config.yaml
encoder_norm: "layernorm"
encoder_parallel_block: false
epochs: 16.1
Rows from block 4 of the image encoder of a small contrastive image-text model, named by matrix and row number. Rows with one number belong to one neuron. Each number is 128 + 24 x the weight over its row's rms, rounded and kept within 0 to 255. All counts start at 0.
After each neuron's rows are labels from the 100 images, of 14848, where the neuron reaches its largest size: "lies over" is the class under the peak; "responds to" is what is common among them. Only what is clearly more common there than usual is listed. The data: drawings of small networks of dots and links. In brackets: how many of the 100.
# gate: MLP gate (encoder.blocks.4.mlp.gate.weight, 640x160), inputs 0-79
# fc1: MLP up (encoder.blocks.4.mlp.fc1.weight, 640x160), inputs 0-79
# fc2: MLP down (encoder.blocks.4.mlp.fc2.weight, 160x640, transposed), outputs 0-79

gate.86 [128  80 156  92 123 153 132 123 164 114 102 143 130 148 134  83 143 148 133 139 121 115 145 132 128  67 114 119 130 151 200 133 144 108 124 142 153 170  93 188 139 152 105 125 160  97 113  91 115 117 141 127 125 164  98 114 123 132 144 157 147 134 173 132 144 128 143 112 150 134 142 127 148 159 141 155 120 143 135 130]
fc1.86 [119 100 106 128 144 128 131 132  93 161 168 119 129 133 132 112 160 133 125  99 135 133 126 147 159 155 171 129 113  89  81 141 117 168 121 118  97 124 171 103  82  93  97 123 122 157 115 117 103 146  95 145 107  63 144 131 171 150 111 141 160 127 127 131 101 133 131 120 115 139  86 135 108 126 147 112 136 137 107 103]
fc2.86 [124 125 141 128  87 149 129 127 133 122 104 107 131 129 151 137 168 137 110  99 163  64 136 124 120 107 125 140 158 144 117  95 138  97 122  94 162 179 149 143 158 112 155 117 133 143 160  93 124 120 123 126  91 102 113 128 133 167  94 130 137 151 103 127 136 194 143 111 115 105  93 112 122 127 134 135 131 147 123 140]
lies over: link (30)
responds to: complete (36); star (29)

gate.223 [119  79 117  98 111 157 136 117  93 140 141 157 138 118 144 162 117 151 130 109 138 118 135 156  87 159 199 147 150 117 143  86 126 123  76 160 119 141 160 151 135  94 149 123 114 138 102 124  98  89 119 105 141  98 149 154 121 151 143 118  82 140 140 156 106 117 118 121 127 170 104 136 129  88 170 100 156 115 116 122]
fc1.223 [ 99 163 122 141 187 133  84 113 167 156 153 127 124 106  91 134 102 150 119 138 132 140 103 105 145 132 108 157 117 159 121 159 158 118 156 144 126 115 104 113  80 145 108  99 138 142  98 132 139 162 126 108 123 185  83 109 110 119 117 150 128 149 117 155 155 117 128 104 135 140  97 121 112 154 109 172 143 107 151 139]
fc2.223 [136 153 140 113 142 112 106 123 142  70 125 147 126 122 120 158 132 137 115 149 125  98 111 121 130 131 117 137  82 141 111 157 128 141 117 155 118 131 130 113  99 141 129 150 107 139 120 132 120 115 123 142 183 131 130  89 137 113 144  84 124 147 171 184 187 132 121 121  80 122 147 159 117  82 122 165 161  85 141 146]
lies over: link (78)
responds to: complete (51); nine dots (44)

gate.364 [119 158 146 141 123 115 103 154 120 106 118 186 136 141  91 127 120 101 152 117 118 151 174 113 155 104 141 171 177 125 152 120  98 100 123 136 116 160 115 109 120 158 108 124 137 110 163 135 149 111 116 162 134 112 137  82 133 134 109 134 139 110 132 118 113 128 100 116 145  87 125 103 172  97 147 149 135 119 102 156]
fc1.364 [145 124 142 118 162 148 124 157 173 117 123 136  91 134 112 130  97  77 135 109  97 146 156 137 136 101 154 152 151 149 173 149 107 133 142 146 143 135 144 122 136 122 144  95 172 153 108 115 115 168 115 137  97  99 127 122 119 158 104 109 126 123 133  79 106 125 125 118 149 104 144 108 158 137 136 142 129 116 134 116]
fc2.364 [101 124 128 146 143 106 170 102 145 162 136  94  91 123 137 132 103  94 118 143 130  94  83 137 118 129 133 125 131 165  84 110 139 102 105 162 111 100  90 130 116 116 131 132 128 143 136 110  63 150 135 107 142 109  83 151 103 130 110 139  89 118 155 142 157 106 168 102  99 140  88 132 125 102 128  78 129 159  85 104]
lies over: dot (50)
responds to: star (41); complete (29); grey dots (27)

gate.565 [112  84 115 133 116 142 150 127 137 134 158 117 160 112 152 182 140 171 151 143 122 106 159 150 146 122 101 130 100 157 166 118 121 139 124 184 110 111 140 138 155 134 130  94 122 149 123 125 127 163 158 148  90 137 121  82 113 130 153 138 136  89 153 138 168 109 102 130  99 126 115 139 141  91 138 167 157 144 106  97]
fc1.565 [131 108 141 109  84  87 123 147 118 137 123  98  89 117 102 166 118 164 127 138 124 137 131 192 147 150 116 126 140  92 124 131  53 146 109 158 151 109 112 172 185 127 122 153  76  87 104 140 138 110 131 154 156 124 103 125 151 119 126 147 114 137 123 117 145 111 101 166 182 142 142 150 157 121 127 113 115 115  90 110]
fc2.565 [169 131 118 112 122 159 158 133 108 113 169 135 143  88 133  93 131 151 148 142  76 128 125 147 120  67 108 109 153 143 117 119 132 129 123  95 122 138 149 128  98 109 131 128 108 135 118  92 119 149 153 111 147 151 130 144 137 140  94 114 178 103 115 122 120 125 123 127 116 117 130 175 102 148 122 102 173 146 158  92]
lies over: link (37)
responds to: star (29)

gate.151 [161 121 173 160 118 119 120 129 135 143  53 122 112 147 172 126 158 104 143 126 124 168 127 138 116 127 170 145 118 107  81 122 112 126 110 147 173 133 138 114 110  69 117 123 134 120 141 143 175 118 181 130 172 100 136 148 130 149 138 170 119 140  91 129 146 133 163 133 159  75 162 125 124 153 112 127 133  94 141 173]
fc1.151 [126 113 154 137 191 161 154 141 119 115  96 119 103 132 117 133 109 149 113 123 125  78 115 150 135 115 174 130 112 120 218 101 125 123 146 170 140 148 120 125 150 166 119 125 107 143 120 137 127 153  69 120 145 140 104 144 141 132 159 125  83  97 141 136 107 141 145 135 134 159  94 120 150 135 116 123 117 137 114 146]
fc2.151 [123 109 159 118 170 140  90 156 152 132 108 122 143 132 121 132 100 111 157 127 115 115 148  97 128 171 116 142  75 214  73 106 123 108 146 152 118  96 132 136  79 125 103 147 112 123 117 136 135 115 138 126 147 123 158 135 141 131 130 171 102 147 120 126 119  86 115 142 123  75 170 112 154 104 163 143  89 120 132  99]
lies over: dot (34)
responds to: complete (39); five dots (39)

gate.120 [161 126 123 124 123 141 132 151 123 116 155 110  93 124 123 126 129  97 114 139 159 156 118 133 103 168  91 152 103 128 117 143 109 119 118 119 106 166 165 142  93 137 139 117 137 140 128 122 105 164 169 117 120 155 158 163 157 122 102 135 105 103 160 158 145  99 110  96 171 109 177 108 174 138 118 117 120 110 113 141]
fc1.120 [135 106 107 170 120 123 156 102 135 107 145 137 148 120 132 148 114 158 118 140  97  87 108 162 133 104 135 137 122  98 119 106 128 155 146 119 144 131 103 143 145 143 145 114 107 123 129 131 125 133 198 148  95 160 133 127 116 139  68 132 163 117  82 139 144 121 111 105 103  98 121 112 148 146 102 154 129 143 110 103]
fc2.120 [167 141 160 116 128  96 150 157 123 141 105 127 148 175 121 108 118 145 136 129 132 119 123 126 129 154 126 103  98 175 128 139  84 131 140 190 148 111 133 144  91 130 130 110 110 157 151 140 151 149 145 121 183 151 159 109 120 134 148 187  73 170 113 146 104  99 102 136 122 134  83 149 127 173 152 123 111 137 100 121]
lies over: dot (57); link (36)
responds to: complete (48)

gate.429 [137 130 115  99 143 106  75 116 129 124 138 164 107 178 133 118  93 122 128 145 181 105  92 153 135 149  93 133 142 105 134  85 116 175 135 115 131 149 104 130 134 142 105 150 132 105  90 120 143 147 126 126 155 113 152 136 141 184 125 161 149 124  92 144 102 101 133 126 157 156 149 112 131 179 135 101 117 126 145 144]
fc1.429 [137 117 122 114 142 116  90 143 144 143 105 159  85 142 137 124 120 148 149 113 166 105 122 158 108 174 119 134 140 112 125  99 127 166 173 112 135 139 124 160 132 130  87 145 136 104 103 143 133 134 107 132 137  83 101 131 122 156 123 128 137 136 138 141 121  88 104 111 142 153 126 109 118 150 124 104 118  82 164  82]
fc2.429 [158 137 114 118  85 129 115 153 144 124 130 114 126  91 136 135 151 164 133 106 142 115  84 114 107 135 144 143 176 128  93 164 138 125 150 144 112  85 132 136 121 132 141 143 191 102 180 125 132 175 135 149  49 116 138 165 121 111 129  92  78 147 142  92 121 133 123 166 130 111 137 113 124 143  72 142 121 139 146 139]
lies over: link (55)
responds to: complete (34); ladder (28)

gate.271 [146  70 117 111 105 114 129 124 152 121 112 115 177 138 120 132 119 122 133  89 130 125 160 127 110 138  97 125 111 126 118 117 107 140 174 151  79 105 122  93 104 133 140  98 142 144 156 109 178 104  97  76 141  97 148 148 134 116 122 134 130 182 135 157  97 113 152 118 113 149  97 166  97 163 105 124 108 139 128 148]
fc1.271 [136  80 157 157 117 136 128 160 160 136 116 135 118 158 151 118 139 107 120 125 148 175 134 113  81 107 100 123 114 144 125  97 114 113 118  95 118 144 105 102 150 108 130 104 131 111 107 128 160 124 148  75 137 109 114 150 149  68  78 163 144  94 145 134 124 127 149 108 138 136 151 116 179 166 137 167  90 102 121 146]
fc2.271 [170 149 104 124 123 132 150 153 148 120 134 122 122 104 137 145 105  95 109 162 127 115 108 139 141  78 124 145 134 112 135 161 118  96 146  86 169 115 133 104 141 133 163 168 134 134 143 131 149 110 103 128  95 145 133 107 109 144 122 174 166 159  98 141 148 120  91 138 107 122 120 128  79 122 115 125 126 130 115 149]
lies over: link (25)
responds to: grey dots (46)

gate.484 [150 138 117 106 130 134 147 101 118 162 154 155  93 140 158 126 101  87 115 131 144 126 136 140  95 156 163 172 134  95  89 112 148 127 149 139 153  94 118 111 133 146 126 115 136 164 100 119  96 120 145 126 133 140  78 149 103  98 156 157 167 127 142 152  71 124 157 123 156 187 180 133 143 170 131 171 160 139 168 144]
fc1.484 [150 116 116 126 149 138 112 128 136 155 104 127 120 113 119 125 129 140 126 126 102 122 110 133 139 117 123 133 162  91 113 139 100 123 113 134 109 136 114 149 128 131 132 147 176 103 138  96 100 136 116 106 166  77 131  98 115 149  96 165 120 160 123 112 127 115 130 122 118  85 142 134 126 116 127 129 158 129 163  76]
fc2.484 [128 117 127 126  71 112 131 158 160 126 152 141 141 135 116 113 129 107 108 149 121 144 131 118 122 170 116 135 115  92 117 162 120 105 138 131 118  84 138 145 126 115 115  95 136 143 100 146 139 151 144 113  83 128 108 129  91 116 147 127 105 144 118 109  99  59 178 116 115 149 169 126 145  98 106 128  89 152 145 160]
lies over: link (34)
responds to: ladder (35)

gate.581 [134 145 113  99  87 118 108 145 131 145  88 134 128 166 182 162 115 110 112 132 131 115  88 109 140 138 126 124 159 117 121 141 138 127 177 105 105  82  71 149 104 126 132 108  94 129 137 110 127 118  98  96 185 145 112 135 129 122  83  86 126 158 120 120 150 121 110 119 114 140 142 100 116 147 115 153 127  93 151 101]
fc1.581 [126 125 105  90  85 130  87 162 111 113 105 106 111 155 162 135 132 139  98 112 157 104 107 143 154 116 140 119 162 111 135 143 134 163 128 112 109 167 131 164 118 155 184 111 138 157 112 147 141  89 115 163 154  89 160 142 115 160 146 118 101 143 148 136 161  88 135  93 140 127 110 134 144 141 184 160 149 115 104 104]
fc2.581 [146  80 143 108 137 113  95  94 142 126  76 138 119 117 142 173  86 165 176 126 135 108 107 129 134 174 127 141 139 166 163 114 153 117 128 137 146 117 155 111  95 117 138 123 133 163 102 174  97 114 130 126 136 131 165 122 148 175 137 119 124  96  99 104 114  91 124 141  77 130 146 112 150 111 183 154 121 128 139  82]
lies over: link (70)
responds to: complete (47); nine dots (40); grey dots (27)